From a checkpoint of a small multi-label image tagger.
Model: activation star_relu, patch size [2, 2], depths [4, 4, 4].
Rows from block 9, named by matrix and row number. Rows with one number belong to one neuron. Each number is 128 + 24 x the weight over the matrix's rms, rounded and kept within 0 to 255. All counts start at 0.
# fc1: MLP up (model.blocks.9.mlp.fc1.weight, 1024x256), inputs 172-255
# fc2: MLP down (model.blocks.9.mlp.fc2.weight, 256x1024, transposed), outputs 172-255
fc1.611 [135 151 152 104 127 111 190 143 154 132 153 161 107 132 143  93 138 111 152 105 124  73 102 119 112 140 163 139 162  77 134 149 155 103 111 103 131 158 157 116 143 119 136 123 159 132 129 151 138 118 110 170 162 101 151  90 154 156 104 127 151 151 142 138 132 138 133 124  97 149 131 130 141 165 133 145 170 122 155 148 111 110 115 161]
fc2.611 [126 111 145 133 151 137 125 155 162 123  96  90 153 173  96 192 161 146 142 124 148 144 173 107 168 116 112  97 123 152 167 160 116 125 129 123 140 111 117 136 169  91 120 174 135 154 101 176 141 143 105  71 130 132 100 103 130  98 132 134 141 126 117 147  81 189 164 127 143 150  99 164  92 108 129 121 171  95 104 130 124 198 144 174]
fc1.612 [117 121 148 124 140 138 139 112 134 122 129 148 129 143 127 136 132 134 117 151 129 111 113 141 132 129 114 121 119 162 133 126 114 111 118 157 126 124 107 127 146 153 125 122 122 135 111 119 124 124 153 139 128 128 118 144 112 107 150 128 121 109 115 142 121 149 145 127 162 141 152 143 118 133 141  87  97 138 135 126 128 146 134 137]
fc2.612 [ 92 132  94 134 104 102 145 161 131 106 126 113 116 133 147 130 133 157 132 142 141 127 133 150 119 175 118 156 141 128 154 105 131 113 127 143 163 164 129 139 119  89 147 124 111 151 125 123 102 149 118 101 118 171 143 138 149 118 151 109 146 117 113  85 154 134 114 100 136 112 122  99 142 119 156 116 121 145 125 132 145 161 140 109]
fc1.613 [207 109 177 189 147 133  74 150 102 107 145 138 143 101 109 120 131 108 138 208 156 156  86 151 136 143 128 132 142 138 135 145 109 137 131 131 128  85 143 156  89 107 164 125 131 109  66 184 118 118 147 182 134 154 118 166 149 150 142 110 107  89 165 115 106 159 114 153 135 113 182 166 124 100 129 113 127 113 102  93 112 122  99 109]
fc2.613 [109 128 123  84  83 148 133 230 126 126 129 116 125 103 147 173 147 113 135 104 112 122 164 127 143 121 132  64 114 112 135 124 110 142 158  86 148  90 155 121 116 146 109 124 137 138 117 123 151 156 196 104 157 144 145 125 119 155 109  98 180 112 152 155 133 120  58 127 123 101  82  55 115 122 127 124 165 122 128 186 142 112 134 157]
fc1.614 [136 136 150 121 117 146 114 126 139 126 143 132 132 108 127 112 133 126 143 127 131 100 136 141 123 133 141 119 148 132 125 132 123 149 132 131 136 128 111 103 122 108 130 128 102 152 147 106 127 133 110 128 109 124 118 132 138 124 126 128 140 135 121 131 119 131 116 137 104 131 108 134 134 119 114 141 135 111 147 113 143 125 145  83]
fc2.614 [145 142 134 120 136 132 115 127 130 146 121 135 147 141 111 122 124 131 146 110 135 116 119 123  97 174 124 130 137 158 113 129 117 126 118 104 134 145 100 136 118 108 149 146 137 144 141  76 146 138 140 115 137 121 147 124 108 118 111 139 118 119 125 102 133 127 117 128 122 116 130 130 115 143 135 109 128 132 150 119 123 137 119 120]
fc1.615 [129 125 126 145 122  90 132 124 127 141 139 104 110 124 107  98 103 129 103 142  89 108 143 126 112 148 131 143 110 109 149 119 130 142 142 129 124 129 119 113 106 152 139 101 116 148 149 118 150 120  99 126 124 129 150 121 111 151 121 137 128 133 127 131 116 140 136 122 141 121 124 150 151 123 131 130 135 155 131 117 127 122 101 132]
fc2.615 [110 127 137 111 131 142 155  95 129 124 121 121 128 116 136 103  96 133 103 161 152 111 143 147 150 152  96 146 119 108 127 122 129 123 106 124 103 106 188 120 129 132 115 126 166 143 160 137 113 127 123 125 126 118 153 122 124 121 121 124 118  92 152 108 115 165 131 110 121 131 133 156 127 131 151 146  85 101 140 155 119 117 105 109]
fc1.616 [109 146 122 143  96 155 110 115 120 166  96 142 146  96 145 105  77 139 141 134 122 104 117 143 143 172 126 112  87 152 108 147 134 141 119 133 129  67 149 115 146 140 121 116 121  97  99 136 121 167 128 128 115 124 131 126 152 146 149 107 101 118 119 154 158 117 154 126 171 116  94 129 110 164 164 130 148 130  92 171 102 104 157 122]
fc2.616 [105 122 118 130 155 113 143  91 123 163 182  94 112 153  96 123 141 179 148 140 105 119 128  96 123 106 143 111 125 103  62 171 127 161 137  97 115 129 156 173 122  82 126 143  99 139 122 129 136 151 161 146 151 118 137 158 157  75 118  93 103 135  84 143 134  89 105 129 114 111 149  95 137 141 122 142 150 116 135 123 128  96 138 163]
fc1.617 [ 96 120 121 134 101 172 131 111 125 124 104 152  98 110 124 121 156  89 122 134 119 113 170 138 111 102 177 136 121 143 139 154 112 153 106 134 124 144 157 103 130 105  98 165 145 179 162 123 130 145 135 148  93 167 129 141 127 115 119 116 113 116 123 173 125 113  92 120 129 166 117 127 128 136  96 100 113  98 100 135 143 176 102 126]
fc2.617 [116 103 107 123  96 169 112 135 135 121 123 164 143 124 136 132 117 128 116 120  90  99 125 159  93 103 193 163 148 163 130  83 135 159 126  87 154 106  97 172 139 137 115  98 122 113 165 119 151  85  96 101  71 128 121 172 108 187 115 118 115  94 144 141 109 101 101 157 124 168 129  99 127 175 118 146 150 129  65 120 111 145 126 137]
fc1.618 [108 161 156 147 151 136 145 117 152 115 135 116 138 119 108 157 113 112 103 123 106 148 135 121 121 153  93 135 157 110  80 155  94 151 102 119 169 121  95 137 129 137 126 133 115 118 146 140 109 129 101 164  96 123 157 118 128 179 158 131 107 176 117 102 126 154 127 103 153 163 151  71  63 128 126 142 149 164 160 139 129 150  98 123]
fc2.618 [159 168 109 180 126 120 140 106 151 125 134 122 123 180 103  99 168 133 117 132 101 103 121 122 168 148 118 110  88 139 132  98 136 149  64 176 143 106 114 111 150 122 135  82  66 111 127 136 122 193 142 158 118 102 136 139 109 147 130 116 118 106 192 128 173 125 121 135 113 120 158 158 149  78 116 117 133 146 110 107 132 126 119 120]
fc1.619 [105 164 116 131 133 126 113  81 136 143 163 157  85 131 108 139 121 158 138 107 126 140 130 149  82 152 108 162 107 114  74 152 109 155 129 140  90 116 125 102 104 132 112 130 167 124 135 117 131  92 127 154 125 138 157 130 120 125 138 106 157 163 118 133  99 121 148 160 158 138 125 125 129 148  95 142  98 140 115 127 146 135 149 113]
fc2.619 [129 103 168 141 153 136 127 100  91 135 120 125 105 102 114 151  99 149 157 136 139 120  71 136 106 125 118 168 158 118 155  90  81 105 136 178 135 120 118  72 143 119 134  98 152 167 125 115 120 150 110 106 111 120 118 119 150 143 116 118  96 149 117 135 170 123 126 127 142 143 106 114 120 131 131 138 131  83 105 169 143 114 102 135]
fc1.620 [164 135 125 128 146 141  70 121 124 113 141 135 146 114 129 118  88 144 109 166 169 133 118 145 137 125 139 141 126 130 137 115 166 104 125 134 103 141 141  92 137 105 107 158 106 132 140 144 156  89  95 125 153 173 156 164 130 150 123 133 128 137 111 105 141 118  96 136 145 134  93 102 165 136 124 129 126 146 133  84 126 140 154 136]
fc2.620 [150 169 109 149 121 122 157 156 143 103 135 123 108 112 110 114 122 136 117 133 137 151 139 122 117 100 124 126 112 137 124 126 137 107 131 147 100 159 122 191 126 159 127 110 120 134 155 109  88 106 137 129 123 147 174 117 137 148 124 134 129 134 116 111 134 141 160 160 125 122 136 111 121 141 135 133 122 129 126 110 141  94 102 166]
fc1.621 [140 110 123 151 172 138 139 145 122 157 120 197 180 111  95 130  80 131 111 116 132 222 119 120 137 133 134 160 153 147 132 123 149 143 148  99 160  79 160 158 124 153 111 127 129  97 145 135 137  89 118 123 110 111 141 162 136 110 122 168 118 104 165 111 136 161 154 174 127 171 122 139 179 149 181 127  88  69 103 167 143  97 152  84]
fc2.621 [ 99  48  99 135 129 158 163 174 136 131  84 128 135 140 161 160 185 135  84 111 141 121 148 100 105 132 124 120 130  95 138 178  52 124 157 115 165  73 101 101 143 176 132 134  69 133  81 152 131 140  95 115 112 108 117  89 107 151  93 154 119 134 143 146 106 116  94 105 100 141 114 104 129 177  95 132 136 122 152  74 185 115 143 121]
fc1.622 [159 128 179 116 132 167 118 116 112 147 105 143 127 103 133 104 166 154  96  63 165  93 117 135 128 158 163 118 169 103 148 119 119 157 121  87 143 111 111 157 122  89 101 139  99  98 118 135 178 154 172 168 150 153 138 141 155 120 131 110 135  80 140 128 150 141 125 114 164 123 149 125 149 149  84 124  90 126 160 134 132 171 129 140]
fc2.622 [146  99 131 159  78 160 116 170 118 122 120 125 118  99 103 138 180 126  78 147 116  46 175 107 125  98 143  81 150 126 147 184 132  95  72 126 126 201 152 167 126 158 190 155 125 153 144  96 104 118 133 100 134 102 150 114 129 151 122 171 156  98 117 142 109 119 139 104 119  65  91 167 135 139 119 120  98 112 138 101 103 146 154 124]
fc1.623 [174 180 174 121 182 104 113 115 129 143  58 119 155  77 115  94 166 133 128 110  89 115 143 132 114 136 146 115 148 143 182 147  38 135 140 115  96 120 159  94  97 120 162 101 142 164 148 132 142 112 137 151  98 179 106 125 164 115  77 132 159  97 136 118 147 151 125 116 110 125  95 157 114 159 122 106 124 110 162 144 132 150 144 115]
fc2.623 [126 118 138 150  96 149 151 114 135  97 121 129  98  54 107 130 188 142 108 119 111 176 136 127 109 143 150 137 133 100 108 156 133 145 133 107 138 155 147 136 124  88 127 112 142 120 100 123 130 181 135 147 182 134 171  67 107 147  87 114 137 127 181 143 123 138  67 139 133 113  80 155 114 146 112 136 105 103 135 148 118 112 136 157]
fc1.624 [111 121 118 112 107 127 105 142 102 121 159 147  87 122 130 121 102  65 124  95 103 138 137 158 117 117 149 163  91 130 106 158 157 130 102 141 153  84 155 147 108 138 143  95  82 131  94 150 114  82  92 160  95 158 104 116  75 130 122 160 135 117 107 144 134 165 112 121  70 103 122 104  87 103  92 127 152  86 161 163 157 120  97 107]
fc2.624 [169 136 102 141 127 160  91 135 160 128 112  81  94 171 138 129 122 153 136 136 170 109 125 150 122 112 120 126 150  94 123 110 169 127 122 106 151 182 112 134 146 199 130 145 155 152 143 185 117 136 133 127 137 120 119 127 118 130  94 145 185 135 131 156 169 144 123 154 124 164 122 188  94 131 109  75 112 135 116 130  97 171 112 182]
fc1.625 [196 138 152 109 171 112 144 161 102 131 100 181 113 177 179 116 129 137 133  74  71 109 142  92 114  84 138 128 101 107 138  97 158 140 118  98  84 147  94 173  93 145 112 139 110 135 101 130 100  87 158 141  93 157 146 107  95 151 133  86  77 134 119 178 111 129 175  78  83 129 121 108 166 105  77 123 145 148 146  87 149  74 103 136]
fc2.625 [110 158 145 140 108 160  89 158 140 135 129 138 154 120 147 181 141 138 124 132 158  91 153 133 138 138 136 108 134 127 114 124 117  99 170  99 138 155 103 145 162 179 185 152 110 141 175 113 163 141 124 107 142  94 125 137 123 124 117 166 142 104 126 149 117 170 132 175 121 112 140 129  67 114 152 120 102 164 154 138 152 139 177 107]
fc1.626 [139 160 139  99 118 129 108 124 105 161  95 120 115 155 140 134 102 159  88 124 144 134 172  95 102 152 151 132 137 123 132 155 120 136 112 147 155 155 106 144 128 116 104 121 137 128 130 150 117 106 128 141 149 127 125 146 137 115 118 161 150 105 156 143 129 110 105 117 137 151 125 126 177 134 121 110 158 102 115 152 131  91 136 116]
fc2.626 [109 124 121 153 100 111 112 126 133 144 154 100  70 152 146  55 116 121  73 120  97 130 115 135 111 110 129 115 112 141 134 145 171 137 118 170 147 116 150 127 124  93  69  78 119 116 122 137 129 159 189 114 136 123 136 139 139 169 146 116 161 144 142 123 128 110 170 139 158 108 179 110 118 127 151 110 125 136 122 131 122  84 136 157]
fc1.627 [169 117 125 136 109 115 119 115 129 148 163  83 172 110 117 144 111  84 147 168 128 118 116 118 158  65 109 117 116 129 139 121  86 136 125 127 138 158 102 130 124 126 150 125 123 119 141 125 109 107 100 156 138  99 112  96 167 161 155 113 139 139 114 112 104 110 109 120  95  75 126 121 153 156 135 104 119 123 143 126 114 114  78 143]
fc2.627 [102 142 124 160 128 101 121 175 130 136  99  95 111 118 139 150 129 160 126 131 158 162 110  61 158 110 141 136 116 122 147 137 127  80 100 104 120 122 120 143 140 125 120 150 162 135 144 122 166 139 123 125  78 103 147 124 119 117 122 104  75 153 128  97 117 135 101 105 150 139 138 144 158 108 119 134 130 125 131 129 105  75 173 145]
fc1.628 [104 140 102 146 133 106 111 113 123 123 110 127 114 116 117 179 131 138 119 128 119 122 130 166 141 139 142 120  86 132 120 161 127 157  90  92 119 127 135  82  85 133 113 126  88 164 106 139 133 116 117 135 116 138 106 174 123 147 118 163 164 160 135 137 148  94 140 137 100  97 143 102 132 136 131 110 106 129 163 147 133 115 115 134]
fc2.628 [101 111 128 123 119 181 157 141 136 130 161  82  84 165 112 126  72 153 144 127 154 173 110 156  88 127 106 123 148 128 121 128 138 138 105  89 162 153 118 139  97  88 118 147 116 144 154 127 112 126 158 147 122 150 107 128 100 106 146 153 108 132 124 158 145 142 138 134  94 156 131 132 130 128 116 156 116 161 156  88 141 140 124 137]
fc1.629 [139 131 127 153 142 112 143 125 150 122 124 134 137 112 148 108 124 134 108 127 109 130 109 124 123 121 147 138 127 140 133 153 132 121 124 125 137 114 136 127 132 145 137 142 115 141 133 128 141 138 118 100 122 123 145 115 131 138 130 133 123 139 131 110 111 119 121 145 131 126 142 120 120 111 128 132 136 108 143 109 125 142 159 120]
fc2.629 [119 109 135 126 126 133 130 146 104 130  95 112 132 128 115 118 142 126 128 133 132 148 158 135 156 140 122 150 119 107 164 104 129 133 124 119 126 130 117 146 126 155 130 135 123 131 137 140 146 162 135 139 136 118 136 117 103 134 150 122 147 140 137  99 138 139 112 118 104 118 111 131 146 106 119 129 123 128 120 144 118 138 131 130]
fc1.630 [145 182 136 157 106 102 110 118 132  77  94 179 113 116  91 164  84 131 148 188 158 113  96 143 104 191 177 106 174 169 132 150 108  96  94 182 170  78 118 134 120 111 173 105 193 103 122 149 138 142 144  87 158 110 114 123 121 109 104  86 159 104 104 161 124 151 156  95 153 158  59 100  95 118 130 194  84  46  93 160 128  77 176 162]
fc2.630 [103 161 116  85 191 159 154 124 116 110 131  77 114  75 122 166 138 149 135 123 126 173 133 176 103  89  90 111 177 117 141 122  77  72 156  84 116 160 131 149  98 106 140 147 120 155 188  80 139 105 176  78 138 111 110 169 136 128  40 137 187 148 107 171  99  94 157 150 155 119 183 158 133 138 130 150 214 141 145 155 164 131 172 138]
fc1.631 [124 176 140 105 149 143 140 142 125 141  99 115 111 163 111 122 112 102 131  85 127 116 135 150 146  86 120 109 120 119 137 116 159 131 125 133 132 120 153  80 156 131 124 169 187 113  94 161  89 104  99  65 152 129 148 138 126 153 107 140 112 155 140 134  92 116 153 152 147 145 130  65 135 159 147 132 140 110 128 123 145 102 125 169]
fc2.631 [149 142 143 111 146 132  90 123 152 151 135 118 125 110 115 124 141 149 128 115 129 104 123  97 146 113 128 122 134  98 108 174 111 141 138 154 141 126 161 141 139 116 112 120 148 134 122 107 108 155 144 126 100  99 100 127 134 120 118 151 118 134 144 150 143 139 141 133 128 126 117 122 123 134 111 138 119 159 111 139  95 127 119 113]
fc1.632 [161 144 163 116 134  87 126 117 125 112 115 168 125  78 155 140  94 124 161 134 124 121 136 124  74 127 150 155 131 101 149 136 165 134 135  73 149 124 151 113 104 120 121 115  96  96 153 124 138 125 139 165 117 152 138 152 160 170 149 112 168 112 119 120 109 124 127 128 158 114 126 115 113 152  80 146 109 115 155 116 133 136 134 130]
fc2.632 [135 113 122 167  77 142 115 142 153 135 100 164 127 118 147 170  96 113 121 128 132 114 110 111 152 110 115 129 182 131  89 113 150 113 124 107  75 132 147 118  94 123 114  79 112 160 118  71 135 145 148  98 130 149 131 112 163 150 142 126 154 123 158 109 140 127 143 146 120 127 140 100 138 159 145  91 103 122 146 132 140  85 108 126]
fc1.633 [142 140 152 155 117 120 124 102 121 116  78 112 140 134 133 152 154 132 194 120 112 153 144 153 137 150 129 132 164 139 151 123 120 151 134 119 156 132 142  86 157 146 139 129 155 142  70 144 118 136  92 128 102 150 137 141 143 103 119 113 109 137 136 172 149 148 123  91 102 141 116 121 142 110 119 147 127 131 182  96 112 142 128  92]
fc2.633 [126 127 144  97 148 189  89 153 141 122 119 145 157 119 126  96 147 117 110  83 121 150 123 137 130 104 145 134 158 120 111 139 127 138  77 115 133 111 146 125 112  98 116 113 136 142 147 124 144 141 110 137  95 151 133 107  85 104 144 156 129 118 143 117  74 158 159 146 150 110 162 115 133 125 109  99  73 127 129 144 112 133 101 144]
fc1.634 [ 72 175 114 152 113  76 146 166 182  99 154  97 134 136 155 126 122 165 146 140 117 181 135 126 123 116 168 149 123 181 118 125 108  87 151 155 125 131 166 147  72 150 121 136 187 133 125 146 112 183  83 100 120  96 142 122 115 137 119 125 184 112  81 170 164 151 125  59 123 153 120 124 106 120 111 118 166 141 127 121 129 142 121 120]
fc2.634 [129  86  75 191 114  96  91 162 139 142 128 125  98 121 142  86 107 166 137 141 106 146 139  86  97 109 124 142 117 147 148 140 121 153  95 108 137 126  97 103 129 135 117  91 164  99  97 160 165 124 152 114 117 142 115 118  97 165 115 130 132 135 143 112 121 173 123 141  88 117 140 140 151 143  99 185 112 139 136 155 177 121 162 144]
fc1.635 [134 123 142 129 115 128  75 139 102 131 122 147  99 126 150 123 139 122 154 116 156  95 155  72 136  76  81  93 143 109 111 166 135 131 147 181 141 128 112  76 100 137  99 146 166 130 134 141 141 116 127 215 124  91  86 147  88 104 175 141 154  98 146 147 134 130 177 125 119 112 103 159 158 141 135  90 136  58 123 119 131  90 139 143]
fc2.635 [164 147 130 192 116 139 137 127 115 131 155 108 124 117 136 111  93 134 147  90 143 140 107 140 152 140 135 120 156  94 164  99 146 136 103 146 113 158 175  87 140 142 152 125 115 169 150 112 158 155 138 150 152 132 117 168 118 139 161 106 101 126 163 112 106 127 106 118 142 113  91 100  77 133 148 162 170 103 137 153 143  98 149 165]
fc1.636 [136  92 151 125 189 143 108 139 110 107 152 117  94 137 151 136 133 148 108 110 149 117 125 177 147 133 123 142 117 150 144 131 110 145  95 133 120 147 155 118 142 107 124 175 113 132 134 113 128 123 117 142 127 120 113 141 117 118 159 178 107 131 113 109 121 125  83 165 163 116 159 130 118 125  89 143  91 115 173 138 157 125 151 151]
fc2.636 [136 149 126 173 119 129 111 151 147 117 114 133 100 129 116 114 107 151 141 137 150 124 117 122 125 142 127 159 177 121 102 131 130 124 140 124 149 132 113 118 117 104 165 109 121  98 106 118 110 167 124 138 152 123 147 139 122 118 105 143 128 142  99 133 144 112 128 119 146  99 138 169 138 113 119 140 130 121 153 134 124 117 127 122]
fc1.637 [101 123 126 107 160 155 132 135 145 139 167 122 115 137 179 106 139 108 147 156 124 121 132 134 126  97 126 140 114 109 139 135 101 114 125 133 132 177 127 151 130 166 139 123 144 139 131 120  90 120 116 105 125  81 114 123 116 117 145 161 103 124 141 151 165 137 145  93 127 133  96 121 162  94 140 114 143 127 103 135 117 124 145 126]
fc2.637 [119 170 135 135  61  95 117 130 133 126 147 130 120 143  85  83  84 121  75 162 176 138 105 176 139 128 161 182 108 132 150 135  95 133 138 191 127 130 111 118 166  79 130 163 116  91 131 148 114 160 121 109  74 104  91 112 143 120 134 201  92  86 109 119 139 160 142 165 144 117 116  97 143 129 120 127  96 116 135  77  40 107 148  56]
fc1.638 [ 97 122 162 101 113 112 110  74 108 126 136 142 134 137 119  92 116 146 116 111 156 138 115 147 148 146 158 133 127 178 117 122 163 143 178 109 131 127 162 127 143  89 180 136 132 127 145 148  80 124 110 103 111 131 144 124  81  86 120 142 108 125 106  93 128 114 146 168 110 122 144 138 149 139 146 117  94 136 170 113 138 129 107 146]
fc2.638 [123 129 112 126 128 125 122 181 113 146 107 117 144 114 145 162 129 149  86  79 162 115 130  98 126 160 132 174 124 103 155 165 134 152 133 122 105 155 143 130 123 135 114 118 130 125 147 117 103 124  86 111 160 137 142  97 150 124 134 139  95  96 112 100  67 147 124 132 106 107 127 125 133 119  99 105 154  97 118 119 126 157 127 146]
fc1.639 [110 135 180 140 108 133 152 143 176 148 111 159 139  77 118 139 138  87 105 138 113 112 119 163  89 128 135 144 144 130 149 149 132 130 163 161  97 113 144 103 100 124 137 124 150 123 131 136 119 114 104 135 147 145 116 123 126  93  81 130 134  86 175 148 117 103 145 145 127  83 103 121 119 137 144 129  99 150 111 129 142 112 106 146]
fc2.639 [ 77 151 155 124 117 131 119 143 159 149 124 102 116 129 119 141 150 119 137 110 126 149 137 135 123 135 125 130 131 140 102 140 122 117  97 152 151 106 169 111 106 127 138 135 166 143 129 122 150 145 132 124 122 118 125 114 137 140 111 129 141 123 117 137 122 137 140 107 140 152 162 131 115 106 118 142 107 107 138 116 135 137 124 129]
fc1.640 [166 117 137 112 107 127 125 109 165 124 114 124 112 115 116  94 137 114 107 111 128 125 146 140 129 128 128 147 126 144 140 124 142 163 107 154 105 114 142 121 126 176 148 121 153  96 152 168 124 106  93 158 136 115 126 112 145 102 174 134 111 134 120 128 102 115 110 135 130 112  98 145 173 119 121 108 117 131 119 124 138 146 156 132]
fc2.640 [165 128 120 146 119 121 109 119 143 106 126 101 125 147 120  90 139 144  90 122 115 143 113 179  78 147 100 122 122 113 173  93 121 162  90 143 167 145 126 107 123 134 139 114 144  96 138 134 145 133 132 121 120 148 129 134 136 148 120  95 109 102 145 137  96 135 116  96 160 139 158 173 139 146 158 121  96 119 129 177 154  82  98 108]
fc1.641 [103 104 106 122 111  93 180 108 141 118 149 138 126  84 116 146  99 141  80 165 126 135 129  90 150 114 138 172 137 138 132 121 140 115 133 134 125 128 133  85 142 133 141 129 132 152 126 151 175 160 163 117 122 134  95  94 131 168 112 129 136 125 145 138 135 130 144 124 102 141 142 152 117 132 106 128  92 149 101 131 138 142 128 102]
fc2.641 [ 97 141 117 171 130 129 158 129 151 104 118 131 115 113 100 112  81 133 134 153  96 165 131 180 144 161 135 122 113 106 158 118 105 107 117 137 131 157 127 103 124 162 125 155 107 135  98  88 118 142 154 123 132 137 160  94 129 143 159 143 140 128 130 124 118 132 147 147 141  92 135 162 113 111 140 146 150 134  87  91 165 124 124 136]
fc1.642 [116 129 101 134 156 125 171  97 113 149 119 158 132 144 129 121 144 131 120 160  89 120 122 126 145 112 120 148 124 136 130 136 120 111  95 110  86 137 140 134 122 132 138  99  89 136 115 132 151 126 147 155 123 102 150 164 163 114 126  73 139 153  84  95 127 154  97 132  88 138 123 127 154  88 137 158 132 120 145 111 140 161 104 118]
fc2.642 [116 140  73 173 127 146 139 144 122 121 114 160 141 134 178 122 119 120 145 109 108 140  82 122  78 119 134 145 137  95 151 136 128 142 129 135 115 119 110 140  73 142 122 108 114 116  75 113 146 150  98 113 135 117  87 115 144 110 146 160 130 149 151 104 126 125 108 137 138 144 119 106  85 115 154 142  99 125 186 119 141 111 108 149]
fc1.643 [116 122 128 162 158 117 123 142 133 131 139 121 118 108 143 103 181  73  87 108  96 105 193 126  66  93 149 114 153 124 110  84 144 105 166 125 112 140 133 166 152 128 128 141  98 132 174 102 160 116  98 163 106 143 147 153 104  82 134 117 163 116 181 130  93 111  96 146 133  94 107 107 204 123 118 134 132 133  89 153 101 191 165  81]
fc2.643 [130 176 139 100 154 133 119 103 143  95  91 135 126 115 170 167  60 114 144 132 116  76 129 144 131 111 142 148  92 132 138 105 124 111 115 111 148 155 126 142 151 137  93 123 163 108  56 102 119  91  93  65 105  73 121 120  82  86 152 128  99  88 137 155 147 145 118 114 136 108 123 121  94 103  65 127 128 150 124  87  91 167 180 165]
fc1.644 [147  74 133 158  98 100 132 117  70 108 143 146 142 139 147 130 114 169 119 139 115 119 130 119  97 139 161 132 121 156 101 109 206  90 125 108  97 147  98 126 136 107 164 116 140 130 141 145 113 117  78 125 132 172 179  89 167 152 111 138 134 121 112 160  96 129  87 117  83 110 133 114 133 110 159 174 104 134 152 143  99 129 105 117]
fc2.644 [150 161 107 157 123  88 110 100 121 128  74 149 124 150 126 190  95 123 113  85  91 171 181 146 112 131  80 123 126 100 139  99 136  82  84 153  87 139 181  76 131 121 131 101 116 142 147 131 135 136 107 122 138 106 131 134 146 135 120 148 147 164  52 110 119  83 106 141 124 130 181 119  91 128 157  86 155 145 198 165 133  80 125 109]
fc1.645 [156 107 126 140 136 104 116 130 116 132 178 136 132 103 123 123 124 156 127  97 158  60 142 107 143  86 161 131 101 117 133  82 152 126  67 150 159 165 102 138 131 133 136 183 111  77 168 116  99 133 143 115 105 122 124 134 156 139 129 122 186 145 137  95 158 161 177 146 112 113 151 112 124 134 117 148 115  84 164  78  94 168 131 139]
fc2.645 [168 142 179 153 120 114 103 162 173 151 151 127 150 161 110 141 176 201 156 167 133 122 127  88 134 109 106 106 115 121 122 136 167 144 135  84 125 148 142 190  88 105 125 141 129 154  90 112  80 154 110 145 124 140 143 146 165 161  94 166 107 106 151  97 147 116 129 148 167 105 135  94  99  99 150 170 130 128 166  93 157 145 150 188]
fc1.646 [132 180 106  74 136 126 137 115 128 110 106 179  89 109 143 128 134 122 155 134 119 146 132 164 149 138 127 158 137 130 121 159 160  89 147 109 118  93 163 135  79 121 121 105 154 162 108 119 149 129 139 168  95 149 111 105 151 118 151 165 110 131 151 132 126 134 146 125 136 146  92  99 113  98 104 164 144 174 158 135 114 135  97  82]
fc2.646 [ 95 142 126 161 113 147 111 145 100 134 130 161 135 132 136 130 121 154 128 123 106 156 132 144 118 117 161 155 120  91 162 140 117 122  87 145  60 154 113 124 134 167 138 111 151 145 133 124 135 125 127 178 125 127 165 119 161 118 148 125 149  75 112  83 137 114 147 129 131 166  92 149  98 102 125 173 121 189 125 125 116 104  93 124]
fc1.647 [114 104 128 106 138 135 157 149 219 141 166 162 164 113 147 123 177 100 142 131  95 132 153 125 167 167 149 118 159 124 144 131 134 107 117  88  64 110 130  90 150 116 144 114 194 128 139 138 120 139 143  92  99  64 176 124 119 150 105 134  97 152 141 159  69 137 110  91 126  90  80 148 175 102 144 144 170 124  70 104 174 112 145 134]
fc2.647 [ 66  92 101  98 127 108  95 167 133  87 147 167  91  97 145 142 112  89 122 148  90 143 129 113  75 174 142 164 157 132 171 100  96 115 130 116 146 146 142 103 131 118 130 115 118 163  70 137 118  99 153 161 118 172 126 117  94  86 132 101 174 167 109 105  78 136  99 177 143 122 169 100 109 106 175 128 112 133 171  55 165 144 145 106]
fc1.648 [108 143 117 153 135 101 179 107 102  88  92 149 146 103 136 122 149 159 126 156 111 162 166 150 121 153 122 123 130 120 136 142 110 130 157 106 114 101 127 164 102 139  95 176 120 137  92 119 127 124 133 115 141 124 116 178 116 135 133  97 133 125 184 158 165  93  96 127 139 108  94 115 139 110 113 109 118 161 127 118  78  93 121 119]
fc2.648 [129 110 124 136 174 141 110 118 140  96  81 164 114 159 118 139  70 148 143 133 158 152 100 128  93 106 114 158 124 145 138 136 112 151 132 173 123 120  99 134 152 154 154 154 177 117 126 150 119  94 122 117  97 155 154 137 127  77 137  97 148  70 119 111  90  82 128  93 130 134 101 130 151 108 146 118 123 200 124 165 109 148  79 159]
fc1.649 [139 181 105 159 134 175 134 172  84 137 106 149 108 116 125 121 146 169 114 116 131 165 138 148 148  96 133  94 132 124 114 113 101 128  94  80 152 176  87 119 114 132 186  40 110 133 117 117  92 134  77 165 168  37 151  87 100 138  96  76  92 171  87 164 195 134 210 162 104 101 123 133 173  95 103 176 105 112 121  93 107  97 167 117]
fc2.649 [151  66 115 161  90 108  91 129 175 101 163 122 121 145 132  84  98  79 132  88 137  77  83 146 162 172 144 150 167  82 112 129 133  86 140 120 132 124 126 128 167 171 137 102 141  94 111  84 159  87 126 142 126 141 167 135  91 165  85 125 136 129  98 116 119 106 197 151 163 129 143 177 160 139 121 131 145 125 133 129 110 129 128 111]
fc1.650 [136 100 119 113 139 123 124 119 145 139 143 139 124 169 107 124 130 117 100 123 106 120  91 135  88 122 124 131 123 144 150  91 106 131 143 161 113 155 105 128 122 150 124 124 129 125 107 129 115  79 148 139  70 132 102 116 157 124 103 137 134 136 128 124  97 147 111 169 112 133 136 132 117 137  78 132 148 141 129 101  99 137 126 118]
fc2.650 [142 126 116 115 142 186 111 106  80 109  88 150 173 115 138 150 118 113 101 127 152 142 129 130 132 186 117 129 153  88 122 126 115 111 134 132 116 116 173 118 106 131 126 159 145 153 139 120 155 132 112 110 105 128 111 116 124  95 152 162 116 121 110 104 102 139  88 108 108 138  95 125 107 138 103 102  89 137 133  87 101 117 124 144]
fc1.651 [146 111 143 113 149 137 143 116  95 116 131 125 124 170  99 156 194  46 102 100  94 115 184 151  87 109 143  91 126 166  94 107  54 127 118 137 104 139 115 154  87 151  84 147 148 150 152 130 106 120 114 199  71 128 127 100 139  56 111 117 115 131 157 142  87 154  93 100  79 121 154 154 103 140 134 130 134 125 118 137 129 165 114 119]
fc2.651 [130 157 107  88 179 157 165 148 165 122 100 143  84 128  81  87 113 105 133  97 138 158 115 101 160 141 111 146 120 162 173 121 179 163 135 165 156 138 111 116 149 132 136  93 101 134 143 142 125 124 151 127 152 108 156  99 107  74 145 138 120  81 134 133 148 124 130 146  94 124  83 105 153 131 126 178 138 178 162 131  70 155 155 138]